Weights of a small image captioner: encoder patch size [4, 4].
Rows from block 2 of the image encoder of a small image captioner, named by matrix and row number. Rows with one number within an expert belong to one neuron, the router's apart. Each number is 128 + 32 x the weight over its row's rms, rounded and kept within 0 to 255. All counts start at 0. Numbers have three digits each.
Before each expert's rows are labels from the 100 images, of 14976, where the router gives the expert most weight on average: "top examples" is what is common among them; "peak on" is the class under the peak. Only what is clearly more common there than usual is listed. The data: rosettes with rotational symmetry.
# router: router (encoder.blocks.2.mlp.router.weight, 64x128), inputs 0-63
# up: expert up (encoder.blocks.2.mlp.up, 64x128x128), inputs 0-63
# down: expert down (encoder.blocks.2.mlp.down, 64x128x128, transposed), outputs 0-63

# expert 45
top examples: warm; earthy
peak on: backdrop
router.45:108090136152095121125176098161113102139123156103173075193127050090147160072151119087080118104132159125150166117138133112166108158119097172142165148147125094116173184110178134140131124137108132
up.0:149129067150126141120148109108137082069132085126153177126099128123139128167150166241121115091123151106106134127108106153092174139103127115097142086088129107182107147079073122132126228143105100
down.0:178109149084103159132115127069099076099111088130110120169095080144113060123091165158104097070130097100153119078134158159130130150081135105118082122076155140162144111142097126089179135193121089
up.1:093106121093038128169249148121081117145123116145133097125162119150097127140118125131092058102169113171170175166153142105147095166084125068063098141124150144173127092147118139099195107161135136
down.1:141183091125161142099136046124088135167106141082126070128168132137124153092143141103122158138091143144158165140132137098067098042119150104151143161144148114102055129141161101126150116185065124
up.2:114106149114073149155237109118109097139099112129128092114148096155129139168063142149097052096162102165172170148131127128116100162077107082069091163104159139181107071119110138092198119150129123
down.2:176139099132150146101130053110114079146127115086118080129147109143146157091170158107159167157108155130142135109124146113083124054135146101176189132141119089108057098110124127136131127199088119
up.3:106116110183127108137180073114174080079130087116134137136073119132146149180108170164109131136116146118065113195089062182144148141108105116094171088123114101158099153100086092153073195184082106
down.3:143117161103129161089091153156152094082155086129145168141090117104115081150157154183104122147129084129095081080102122178071152133105159148134080070090101152129127093082136158114137175186137066
up.4:134092151140125152154061131133150140090117156086096161124126118115152097126171103184177185173103150118105112155139108191161172129153078145197142098146114136136150161125146148156088169050139149
down.4:109119091131133109093161059129085156141073129072086076064126122099147084128125083109121101142120147123122138164155097131127099092111067135136143144170117126225128156165135085155126106004105160
up.5:153170125102185175156039163109118151126165138125133158129113159147088101208104139143112141094128072130150137102118185131128105127108117104190111157091166148078108094114162161084189125043175136
down.5:190100181147130158126120171141150106085161102144143154160101111101152142108130180167133177125119144070089092100077121135098183140155177130125113075088097105143114124068113154159071180100139110
up.6:071164140103089093153163142154113131144115160148142121118147143155060134170111099078094065109107090196127101124116154121119073122181076146155111174117137118074147117120159121081179079080137128
down.6:196111168149143166128124159142183099093171097161157163178131136131149168130093190177160168147141149100096065110088156144138181146166181133145142087085110109141142088077132170141082163080129088
up.7:123137133110115173182146177129100141135163143160161150187145099154096115165074152160087113091156094149176191129164186134145131196048134144150067135083170155145175114112150192066202126173184121
down.7:148160165154142120109165091118126126162094150085122091094131145120141149119216179049145158153078198164134149127126080148055125093177149155182181105152083096133084135146116111175117104155092161
up.8:094113135085084098110184101127105092168097127122079072104161132114102105122162097061092076143100121186145120123159125110087096093167101100146140169143144119062098110152110083112167059069108118
down.8:160129165162146168128111156149175107084175105149172172161100143106133142154090183146121151128127150124081060093085130152122186149163171153140128081067101109121153097070128169139082152096132091
up.9:110098152102110085086176084142145088162077124088065075108145130096124105108192090069108121135099170171130146143158119092103108086157077115146168155147107104076109110147091099133143087083087141
down.9:132153161176152166143111141147168114080176129131172168158112156112121157161088190127112132137105143135096071098072148133122198143165174153130134092065105108116142089064117176120098148096119077
up.10:153124142115149162170122185146129153114185148163176173163102123146136096198067161154109119078151056130151133111121157124164159200080136136169083129102158117145159112097155185117165121164182094
down.10:111177125133098089132157104140127166164096184083075094073141153120153130123193133041143137162112178171146163155168104124073107117169089137158169144176090117125098174163121095184155098109095175
up.11:167154159171170191154059170162149150098167146120146161145136124095122111122129147189153190153128098115094116119087136147154187133130166148150110081110127113078147149101163142154066184056166132
down.11:162066153145102155097109120133145083088150089125137133128083097108156138090149146151111166124116167082066070102081096138108165104160171136130124084099091110169114118068089155157063149094105109
up.12:097117133085067128170224155131092152159136152172139121164178097155100120088084102135086106100164121144170174148176177117144115180100152119112080150136159159136163146164181144094183112162162119
down.12:142151101144157118108123081146107118181092170069139093084149155149154144085171145084113165143082179130156172159138123112060111053144151129150155143165133128123064169142150106154146121123066184
up.13:085164138086084119141159137116107107151106116149102109132149143144070101180113103106075064116126076182163124106151161130084079114132073102154095172109161147076097087136141123074191094083145122
down.13:195112176168139166129130161148173120096166106153155152177121137118154146130118187163154177152126157099093079124094140147126189143166189147155140078103097117129132103080126164161073174079135101
up.14:065156129105105095143141113134101108161104144119118101105154149141076118164124099090102072126091095183141110114143147125083061101194080110154125182136148136055101109139134100081181073043116124
down.14:190108161148144181129103160143167101085179095162165169175104132121142145130098183184130164125134134085095081095081137148132178141159181139132107091079115117129148106071126165138088182111142085
up.15:082099101119074158145216087128105105076113155128112124136153112126103128088172111207106112117113177179111138158157075187162161163093064101087128098172145151128133177154132111151127157132093167
down.15:143095116111138140067128068149091087120124070082129127121133092086094098129135076157129116113129145113115094113173120177042088053066155115143102117131105153107080096147132132114135105125081112
up.16:098125131162130079129166080105183093083107071117123133114059135154147160203090168106127112127144137119105126207079065166132132131121077104126177120098122106160073137083059074155122176180077101
down.16:177102160098124167081079169155153076088157092101165169148087121116123094147174171152119127145110102122111080070092115157075162125120172135140085078089097113122108082094127175133142164172139084
up.17:094102132181107088140189073123172072093109092116142128124078112153141156171087167127106131140124149137067107191083061182133148137143090120083169088111115080169117139076091095153098165192079094
down.17:170114168114135185081083130151144075087167092092158191140094110111127108152158161156115138148104098113107083057085126176071173109143172136139093078078102135127109101083130171111136167173113091
up.18:128084120088016114169182153146096133122112116131126107151143109159109102106149119133112103117160115108175181179183136078184113196083107100086106147126129165147144157162134131127164138141151158
down.18:140134091124163115105094076144092158161118156083152075100156144146141142099182130083098178138078143140152165140118100115044095029124150131144124161161151131108062142151134119130136121134067141
up.19:082153124105110113139135105118098093167090147124100096115152144145081113154119092105079098128099078172143133122153152137082067095191074095164125184156176144064101122152135086086182087054125136
down.19:193097162159156174122114149142174095086171096159162161171103120112150141124102180174138168120136127084091088092087126146125185138143182138135107080089112120125144107076120164145070179107139091
up.20:140149156106117157157117189136164128138166116133169133168104130133106117195081152152108093096171108135166139132155150131132137159033133148161096156054174127185133112095152174107171119104179089
down.20:139147146116121098140150092088090143169070138125085081114182128152145152057180147079171153155104178125165165154134126089081097089132115105121163138170147122143067147143149079135146120179100152
up.21:094128133087087093118182107124101094174092127112076072107164144117098110122156102066096076143110113178148122118162130102084093089170115102149135166139145117070094116148122073101164056067114114
down.21:161129162163149171124110154153173105083176111154171175160099142108135138154087182147120150124126144121086066089086131151126188151155171155135122080072107107122156101070124169139079154096131089
up.22:059161129100096105145144120120108102162091126131100105109147143155078111180109094103089076119110072181145117118156145157080073093170068091159117172138162148067098103138131094088185080063133128
down.22:188108168156150173125111160146172096088174101156166168178105134120152138124109181186131172138129122088100082096087133152127184145150190138145109089087115125127143108075125169146085183100147092

# expert 49
top examples: earthy
peak on: rosette
router.49:104112089152138105106158101158119109149114100133134110056110145131134162144077147118135080119109108141120106069109111120017121077192147103185115148116116115130018121125088093091129101133093084
up.0:158074122136136107162089139144165132191140131079106065180179165133149175042128124098154198116135128057166186187098153042185152131113140147087139158124150156075148128101134153114114108135170109
down.0:062144118118091121117119080140122115131116163093130122077105159086114123180158071041068084123102156165098085107151124125097122127096090181138143089107089129121160098144144136117129072091108118
up.1:136127093108108134105101155108105130161117110116089087148186126147159139070191117123156140132164141048201224155172170091142114128121136078113122174153148172073118184172113100099145138087157136
down.1:121118158160120142107133096167141134146145171110156136108119169063124144171160109057110128149099204169092093111148119151087142125169101215170192110129083095111148112141176157175122098108111125
up.2:153118133168180122105138083149175066079118131122154116115082033107157158164120177153106176130084164152133139118060081150133113103133113146097152101067105094133168082057158159177103150085074147
down.2:191095137093199136106114133113152110114119062152112120190134112169191124102096192182167185094152114082120138104096130129119153144135170089099110105105130114141113096089093148127097150107122115
up.3:143119125138158146135121108157147084059147159146191151148060056119125127170104160153082154105096115153091077087061096124114139137174129146099125093090112073157163070078174157160111160135112126
down.3:182090140068157145135125157107119105159135071138113114199162121203151125123090163168161163083176096096162152106128157121130131159108153082085093153135163146132170110134098175101164133061168139
up.4:178085160143136102118116201160173124180149126099104109128146159099165153092118157081153206122142140092114135194134144086134166151187169183075169123138106137189166191134120136170124112086158140
down.4:105072184130108095126096171173137113087137153103156172129086159103129078131158102080083108156117154132077091121128089174156123179098132178135135112108081123159183121113127146146101120134164110
up.5:184071124121137125106124154158134124211152111103100079122188149116165163059118170105149178072134144066164180165140184056122161146158169138111161146135130110126129175117092119130104113089139123
down.5:098108150120095112112085137183130119098164158120172183122097167082118082130174076113080087133103153144077062097136103169147116156107131175137140086098076125130199103127145146124102091162121107
up.6:153156154148169093105173087123142073119098081122108094122128079104179167170123176097192138164122144166173162152104090169136090118118102097100158084111116148089133124097109127174111128075103152
down.6:182128142190175131106110122135202106121108088158121117180146134141177123081102171185165163111084113097136153117099117101134165115155137140134159117145101105132097101098089127126046156183109125
up.7:132094089119099121106091147123140109175109110100081074136193134120164123063183126101147151131147131058166223144187154054130141129085130095127137176170136162074114166179106123122142117085170151
down.7:119128149152141150103144089172141123136161169099163130107107182081155151168161118055122143157092196178080099116135126147092150129176124190174180108120085079109147102127155171173110091102096125
up.8:136092081138120106121132146124161114178100109108076064134174123150144159073160125102145154122143120048160199170125156062123128123095118087107120186175116177082103154130097112109114147088142133
down.8:103120128126098136127134087167135146126156187130150146083119188074125123160161083047097101133105201172084085105157118146119132139151104209154177109121081097113167114136150150154117079131100135
up.9:131097088106155129139150143101135138156088110109080087139158110142146149091159096103164168119158104050145185178125136092105128123085099101128119177186122181108068134119123113109079169105166115
down.9:112126100117073164157100108129113172123148171162157147094133181093064119133155068118081098096137132136086085102129131124104119151116111183120119110096127135125174123129185162092117099130118117
up.10:122141147153151162108098086145140095046143142100168167134096069110129141117087145169084138087090134125079097066068111078091138139149138144086126104094113096144155068070178140136097173159080097
down.10:190096131106183133134143126074099136192128087133095085163166106156161157137095162139166160095164099081186154161115195100109096118114156077096113154130164152120115131116125140102169137053136146
up.11:156126146163204113109138083155180077075125134108147120118083027107154152145108188139112178131072152148136134119050076143138113105151116129095150117087099096149158081060155143189088153136080146
down.11:177110128084165134117118134097137121140102050149093106189159109197172125106086183194159168086176102087148160100116137132137141146132145079083101121141148131137122115111086139131136146083141135
up.12:140124141162197125106123082165188075064126128117154131124081039101149157142122175140104186123075159157128114111061073131126108122127113144093163094070109091156172065059153161168077153136082132
down.12:181109130084191132122123128100114113152104062138110095170152104178155137112106183175152170076153100091152168123102128130125130131124144062087086130127161136153111110116088136128138158052137138
up.13:162083071138169122133105158122195135126111129085098101150128122110141154088158129065113171102134119092135166187107132090151174148011122147142108149144130144074110128114143139119092131205156103
down.13:070165106138120128139136055114114107144138137109139127081109134097105151185129114067095082099076151150122103109114175097094100080099119118127142114083127118158132098108115141112144093086071118
up.14:122113102132101081124105114127165120190088113114099056140162139149165150084154111091154143137131116034163195152121136085144132101155099084108154175161136154086081167138090100120090130079162126
down.14:121090153130064138144143105162134119141145155129151136136101168101096097136194095045115108153119172164074090097151087167122143188133095197167165102112086084118178101152168172154116077158126109
up.15:177076113135161133133116146110162111062133111088116124157129121111160136096150146055125164114144138106140144177134113085165150161010171104088105153118116094062119125113140139117116146198162048
down.15:089161114152126123117132066104125101158117105101116108083129121108120160177107134054127093112077149144143106104108182103073106081123098111136137127102130120149098097103106118110154088079072099
up.16:163140128177181103114157093121144091095102121131115102120134053110178168148112218113166166177090160164158152138070099170135102101129113121095157084090098128095166107081129140164124126039087144
down.16:193106136161218140114114146122186114123123074147117120177135125149167146095087184176172197106103135084122144116084133117119157112154178122116130108108110107150085098070094143124061155146098127
up.17:147117197142152135119166125168171081148144096102126123137137102072173146124152143072155140092146123098141169115159101121103219156133148127168132113142103086110116155121103135160100157051123086
down.17:125137133142137129161072179137144127086175099154164172185103150113071065127150132122110103127123105112107101116082133149149135171116149151141075111078105139151158116085150146119099142180142064
up.18:111134080145104136138120119113159092080080101138089073111152081179159109129138138101148142084155092061134197133101137071127138119154089041115113197178119121082101172130096075107133160086149128
down.18:132133118132080138148133124167144132144160142156148140149126220114104072118155093060118123142131179134079084113141130157157127193138109197162151126126086067140155118137154166158117078184111121
up.19:155058077121155154118101163133181128107109124093109110145149133101148134080163126087136175110139116081128165203139120078149205153021143117121120157145124153094123130118132140129074149143158053
down.19:093164110155109124146127055124145126159136123120133128095123173106105154162140130040118102118074171138112093092112174119086117112116080142138160107101117125159134119086117154108118100113060116
up.20:122103109134127097089092133115150106157088099097083095135156154148156147092194108115163156144153131026161183154095153088137127105115118076122140167157123174094097143113111087117075168117157134
down.20:118108137131057166136155068149121114173130154126127111097148170084126138128194123013112100143125207154082117120160104136120140152146082177167187121137093062125148104144161161166125096151116138
up.21:134096092129108138113074134126182113138093111116077089123186118116168133081173120106163153142123110066145201140183160073134143136095106104138141166168139164048110160168104124123112131070178122
down.21:137127150163154145116139084162148106140168154109165133117107195090144174164148140071123168140086180163083087117112125129087156117184134187144174100113089087116140100090154179172087105119086101
up.22:155144141164185104103153081138164077083115117113118099118116035103174169169112194111148174160083159163171159151067102160150105086142115126096161110088098123106150106080135140176107139055090143
down.22:195119151144201122101110138137195112140116065156114122188132130168173133095077183179169198088124128086127138105091134130118159134162159129110124102105114116154096102090095144140079156138106122

# expert 41
top examples: warm
peak on: backdrop
router.41:107114137125128132136164141125107205132082197147088102131151143159091126134122077132146154116122124135130158127102202106067104103169112138191123157162162165122152089122111122074151126147128178
up.0:168133072089148141136136148077091126095122119141130107144072108187146148137120099129137180113158085059119122185099142143145087113113101065132071135140135168167129136116128100102124180152131187
down.0:100144127130104120129111113148138137095141129133134165162138120100082104161129113095108062158156153212136125123157130164168091155077099134141165143107120164171148107132132145145155054183154103
up.1:095152118163170151195141104134157159116112114220180128129127082185061087135084124095175119090095063172097120128137095200160126118134079098196134118118145079134115078105174163127092120195120111
down.1:098114096097101126154130169095115138137109109165091113137145114157098073122171109158120085106169057094148162142154130128157117178051094118128075156162171183065150151152126120086159173152200153
up.2:144127138138112151076118103107143039096140068061111138181100123073161115139182145186127123128141169095131096088099087147089151184099169123089144104102093112182130121061145119157133176112124114
down.2:170100178180139149082150106157175098087152117087128139108118129090127115139103160089114120153097147147097090098091135141087165104146124179178163088092068089056082088076122147172082114168108099
up.3:178134103167101156080199087127120135060138113144170172136141095121140093136130148155143113150137164111134118118083124158127150115118142079102153097098110068171148095078150136127078155105092079
down.3:126124092073093137115120143100113110150100142152112111123112120162138077104166107134133126089158048132135165146177100151152085188093082114161109161175150167106129165182119104093173146153189183
up.4:183142117096098160098156141090074144059126102141123112151084131184170128090123127106128150098177101066149131143046157167137109151106132085087078173105129148168140145077103095093130148086127154
down.4:087145057107070086140097117143137118101122122152119137143126123165112090134166130110101099109189118162170180133194119144139107164070103118147111158135137152135148157168129118107202114216180118
up.5:176125084096153134103146153076115130100116099126126082125072127174132156130135115115131176129153100077128147167081148117143084131109094089128093114143117170162153125098122115124101191122138194
down.5:085172122127104109124097084152145110092149135116127150136116115090088092156124095091110095160126164230127155107149134161152099147076129129171191139124110164153142090141108156129178040200113093
up.6:178129085077151144130154154053095147086123117147120095151080112175135149137118103120140185097162084052123120165073129130136093122118119073131056123132111162167138130113121098105112203147130187
down.6:091139116133078100139113117148127129100140139128136145159140118114095101171145121096121086152163159210148166138172137144155079144069111120154156147123113182171158118158122145162185045205152083
up.7:173131132153133159106124109129148100072169112124161133173102119096173132117195165165115142145160184090113130105069121152140163175083149133055149088097118092164142132077131161156082191041110138
down.7:073112097087090089121109110099110093091104118079115103103095122135099067101110118093086095113115077172118140108157070144121107126081079124170102136128106122158110140146088119087147080156127116
up.8:125121123129096092065138106119142067083124109070118141168054143096142140157227145167132146172131189135129100119090118134106151140100120140113164076107101133231174113046106132136136155110108118
down.8:172123179173180166091160093159165084111170138083134148124107113088159135139100187108118160138102165135100113104097169145116167102142184167172171102107092114064081123111121150170108143147082119
up.9:106146164128180137204091138160150122143129112165177134148105077151087086163089138094145140091100067186099102127133099193173138130111087136217142122115157085148147099106169161130120093206151124
down.9:109134119111081115167109184086118153139110122155096115140145119152093068125136089148111074105151103100144148149148133118149106191087090111110089154170146189037153147135154115090156175131194153
up.10:161095086099136145108167125065095128073084111133119083129062114168141140106159135114135161131156137049138116155069133142143126108108106073106102110129114150152128125077094090130099201134117168
down.10:089195104144103132140105103139118125158135157123132136118158127129099114172164108120103096137143129189198176132173146136128087119085138123150158178139156181162142109167124130106221061212163127
up.11:162133054089137144110141144071087131098117137160134085138068124183153121111151113116149180096167103035127138171079148121138114114116103071140074132127128162162135135102113088105109191136122164
down.11:085162093124085091117095108141124123099126163122129150134148114123100104140155125101103074136148140216168158114175144167137101123077122114152165154136135164161156112158142142123193062207140094
up.12:106133061060100130189134137069072127122141112155164101158168070187107105112107123145135155118163077086159128148122149094180099123093139092129072132145157189170134180126148128105161164149152138
down.12:144141162136086106142118123143163162075075129140105180153099122099075118156135068116119087154133199180138106136132111159151086170116055161080162128112106124162168118108160143152115105162122106
up.13:160163091113140134088170103078067181117083118147113082130102115176103144093137106080136144109139124059141170133063136087154072112159096072122112166127105127152141111106143105101119132169091161
down.13:110115097106080109137117141128134118124122093160104139151143139171108070147167117146139087147178072137153157132165129150153128164062089099151106151153165190138152118166105138090176132207168117
up.14:178132087085154135145150146080082143095124117125127091140079121173142151111114111128136171119160108030152137173086176127143090127104108070136080124134114163164130121122135112099118188137146171
down.14:113146103125083119121102110141132124070154117135136135150119123134095093157159117088117069160168146212153144114155137138187096153065113127173167149122124171157154118147106155143190089197144109
up.15:127135124119134100093149103136141083070107099111108110186076123064131101149216126182099120142136152155124058121098102137100150162132127145118159115131108122230170119057121104153129143112110131
down.15:131134172171147140096136092163142086101168145079147150113128130100119120118080178131116126138090184158122105103120148130097167104132178159168166099114091097056090131083151125178122121170096083
up.16:183093135133129148111123112115133093101137060080135109178080126134178141108166148173149151130155178054122162117122134150118138150071144104105143097127151120169114162122108142149110183030116152
down.16:103107140139108094106081124128139126060143157091149142139112126102070085118073091084097073128067151153095120068103112127092132120118058187135134091100103119173086087102126161108117105140096093
up.17:143154051116174112166109146132123146141117129137159082155075097188125149126121085106160174103137077093115142204086157125150075115120085105159095146167132162147158139117128124104114155174136184
down.17:101125101128108115109120090147140130087146114122138173148125114106096074197101127102122058143154144201146132127148146157182118150066113138140151144096139153187139084134119150130147058151140083
up.18:151169057096137125112157100092080180094102124167115080138096110193128110099162087112160141108161111093127175180086168120134068106114095080122117170114134175148133089123118120089131145166095158
down.18:097107083135063126120127120123133104125120100149100115120146121185121088135181146158149085120195097143163142121182116164160134158069120103131107146132145182138177140166113135127190117181183106
up.19:158143068101165130141134135105089132127113133143142077140089092178125152138128086107142188103150107066120145210088141125147064111114098090147086157146132162160163122121123120100106170155115207
down.19:072107103129093101116106108143138107075140135112115142155117111114098087177143117084114084166158150201146143130159128172162109160082121121146157134123137162170147105146115143141158071180151100
up.20:112155140137129075096158110114144044103095114075098086170084130084119157151197136149099120148113167131127122123097111114102123140178104130099172112122100111197154122045128074150115147133095132
down.20:144101182187142149088135089136150100112145115084113146139137107118147127124117161125108128170088192147132117107077172121115160101134164146159188098111103135072066097094130137190128140160087096
up.21:161141054084154149131143139088059146087141131138118084143099130186138137104133099126149174096160104054134124180084160112133100105110110094139071160146132193164136115123111092092131182141129181
down.21:109139109120089117128114115144125117071126130117127158133119129105104093159183127086106077167166150211162145128175130168171107179073099146152141128115105145158172133139115139146167093194161086
up.22:147154074132087150080180095100095152088111116151124118113144156157134119081193118138098117126175149097155095111055143135083083132120147097056124151108148102120106078110113107091102145137086124
down.22:107172059098124126161142112115119120133120138131115103118158130189120087117144145165136120128172073142177169148199119168156115172075124096173093182156168169101155179174131113100187149178179132

# expert 56
top examples: cool; dark
peak on: rosette
router.56:104097108157177131178018088124138170120102190095138122100110083139139142140117093139172197121098114144103122172131091156193127096126069135200159132156143136119179142114132134150104149132114163
up.0:123147112132070130142171139140182102087164107165140174182142191110138109155097145168104088108182121113068089104158124125105192165148181164088131094124119092101132146137109111144092152161136067
down.0:141093088125160149147133111113139124159122140152116078142163079187160169081135152176167177083139124097188183148164163099133141090097155080130123169172196136139135142169089123105146155118126170
up.1:094140162130143176143183103110175122134115118119149165214150137098108109176049139122092087103126120135096109055121151127063155153104135146099128134111149093156106079118159149083105134118122052
down.1:121140127147186095144154169181151108181161184096112147131167062142172154127166189119135162125122107144161152167158177103204135120121168090171147168179175220124120222174114121128153148099154178
up.2:121172132137128059138207141140155120141109102146093113099169181153122176106056139084121069190121082174159154150165122116114124130194138131096137144151137104083109176176136079141158093129145089
down.2:086112115124084104124158110095045182162098152126075097098186108120109165075123055080131132116119156127125153188149131108127045126166130103077147161169115109133116161169133076129119073081110156
up.3:111186132156104052117173159161162137139115112129101131126163184129120149092086131090107087186138071131137133133184125126110130169193157153092121142173120130089101191174165069142140093171164077
down.3:118121099103117122159160118075084165186106146146085083120181105157107172086113097130158131091145135090164166171151184086138077108134128089082127179171159117132103146164113101101158103106120165
up.4:137121121133113114109175162156171130125140122132102129147125198083176124125086130142115141140156108118078108118170112149044201152151176159121109113133105096073125155152126105161089128172154098
down.4:153089122120159132156152109098100106188122124138101100143172066176140166089139149147160155090135109104179163158150174102165089088112143071110141176172180142139114145160072118098159139124120164
up.5:166142110144077115109180166150190104101171084148112147171148183102152164123124141179111112129179122098086117122169131117083195157157169158109115090140107099082125147148119116170087143168149065
down.5:152091081125132149128143105085102150160111127148112075132159087151138167078126088159168179074139132079163174151168139103133102107129151081109138165195174119149133113188086119116133150099116179
up.6:141134104121121104104184159146155146147132134133085119129134182083158141105088114121111144125148094123086122128191121143073175164186183175137112137171116132043115180179151083166112103175162104
down.6:157089119129154127132161101098089113190120127132096090128168067159137167066134130120163147086123130108170161161162168096159076090121134082112161160170156131137105143159072116114153129109113173
up.7:147161178160141094103200105152160094099114092119104150126117173130153166142063197123146111180113130173136124129131085170078118140164155138102164138086115091117113133116111096159137133163121086
down.7:119130100125127123136142118102058171169118154129105094114185088125131164073109082119143168109122140112138164163139167102105080104147180105067124172194145119123107172184125073116145123096100133
up.8:155124064158083114099166147152178141143123124144085112137211121122162170064122095161102143130130135071123180149168159073131165120157120148152132113187109105039151166176131091151074117094135089
down.8:136083092118084121098153109109102147171096142136084070097164074138111125067148037087163111102141141114149159156178126107138074112124117103124153164192131139134119113192104100126134087065127182
up.9:147136106136077077137177139117152108082157092163111175153158180120157146105149125167129105173180135100101128160148128145125159145177180147072127088164108101086139183163113088173108156170142094
down.9:150105061133150150143128104091146144162126147161115085145148106160125201075092139187167178068124121064174176151139174082124125093129143084112134162170173107147107124140071125090120167099113170
up.10:114175119157134055129163134135155137161069115125077105122163146133132180068096127128135097186127119127175179166180133120111119146163125100141153152178147136081113198173139063136140110142145092
down.10:110110098109101123153175116090089165180131165147085093115166105143110175091119064100152133093131129101140151183139194093132075112148129084073140183187158097122093136158118101103122085077116160
up.11:090147146124137117118205089144147082138117103132099137115138126137132092187077129094117096112134070193080088073176064172071138127104103107184164116134132111136100095137105110139108074119106089
down.11:111105078115118084148157112078110161142066145142092075092173110168159115083149115173170127122133129099153189166160088087158107125107098101118106144179162135114159205164115063152130125162138156
up.12:122174170116125114116184094113114151128069128101082145089168114118121130134108138087129083151129101184168130132134089162115097135143135106132132166124143131134091118135137091130174106135105127
down.12:082182111173110090135175119113061195150093188094092128117175131071096156102122077125106133159095198163114148178133154096147048131161124128078147147151100142128119181139176092129098073099090134
up.13:147167150149109076097209156147178112120139084121108160131148186113154159122081162116111094171134090149111117120174116141079164161180171156100121118129112115097096169160150087157115110171158055
down.13:120116095102118128155144119079074163176110142148087091117182094160124165074125093148141148099146131095163172168150157101138081108140148072078126184185166125140116167177121092105150129110126163
up.14:157120073162092117099162137154192123135130118146070123137186148111155154078154105160108139104141153076082169122165147089111180111147117154179142107169106095045139148137102103168068125100128104
down.14:123081091125084124100139103108099152160100147128089066105166069139106124066137031092148113097147143126148158142190119102137080104112103108130155155184137137146138104194109107118143075074130187
up.15:111159149143130158119197150112134128096131070137164187189161157094094102170054152137091068118154084131118116074120194129074152163104150153073104111104131130143118080128170168070121142126140060
down.15:113149120160164130163127152162126137161165175106150117124185051141144168076147173158147185102106103100166138151140151089149159102138202090148112183195175206141135172147114121106138161103154129
up.16:148134079149097109092200142148143153163124129147102099122187138109160177073122100138103146133130119087099174150158181094122148116169134146163138117190111108015171146177140108141067108095162097
down.16:144079096124094115100157105107081162148100146130083074118165074125132131068143067091158123106137137129148151167181150108174065115116118088121155168203129136139111111189087104125141082085117177
up.17:115170124145102058127194155145162137147104091125090129111183180138131146092076136095115093184141065126144143134189128118095129154187157139111116148161125126073101180181166065134145089141159063
down.17:110114107117096109155154115088072156175109167134078087112180105138108166068124074094134136101129156107143162181148159095130071116147124089077143183180135118137105155172121084107135088083120172
up.18:142122049160082130108165137154194122137131131163092124136197136125161148075129094165098131114149133066101154142188150083140169136153133158157129115178095106063153175166115079158092128110132104
down.18:126076106120094114103157102096116135182106132129077069092169065138118144079146053080163128093131154128156155145172133098135083096128114107122156168188128120144111108186092106130147085067120185
up.19:131136133122088147132210107136159093091161096154147181177119153125142109174097157167097086105172102131078091091135123129092169142146183131078130086098114062124130086117089150143092162150108057
down.19:151118078128127149146133118107134158145126158151128096136171076163161162080139111200176174081143138110188180147178143110139137107103153078119123163193176155123160150197102113125140160113133185
up.20:123138177180159111069129120163146094147144125123179146135114128118133162157131152134120137162055179167087090071086100152065138110170139176153196089095096120078173098090144143150084127040075102
down.20:102141112098127117162112173132046207141121140125127114146149074128079099119131076126108106147135080098122110140129150102126114123100065147116062127125139141128154139137186115089126117199169115
up.21:113183126149100052117189161150155145145109123144100131106186169139110151088069128090111083194128060146149145143182126117109126152198155145108112146167138134073100183177167069132146092140168073
down.21:101117098106098112151153121085071163185106159148079092109179093151106164070125078104144126097133141098149164172147162090134070114150123088075131179183150125138108146170118086105142092089129168
up.22:131144143162135111098213118151178094096128076139117172132108170108129138179093158146132101140098097180081084091152079183070164114128138146164139090115089107119099095117116131166105120171128073
down.22:122136100112131103163160135084085164165101159154097077128190087171138173069155111163169150131136129098166172174149147086145118113126137097114115157187166152108139194159135084124148148174132163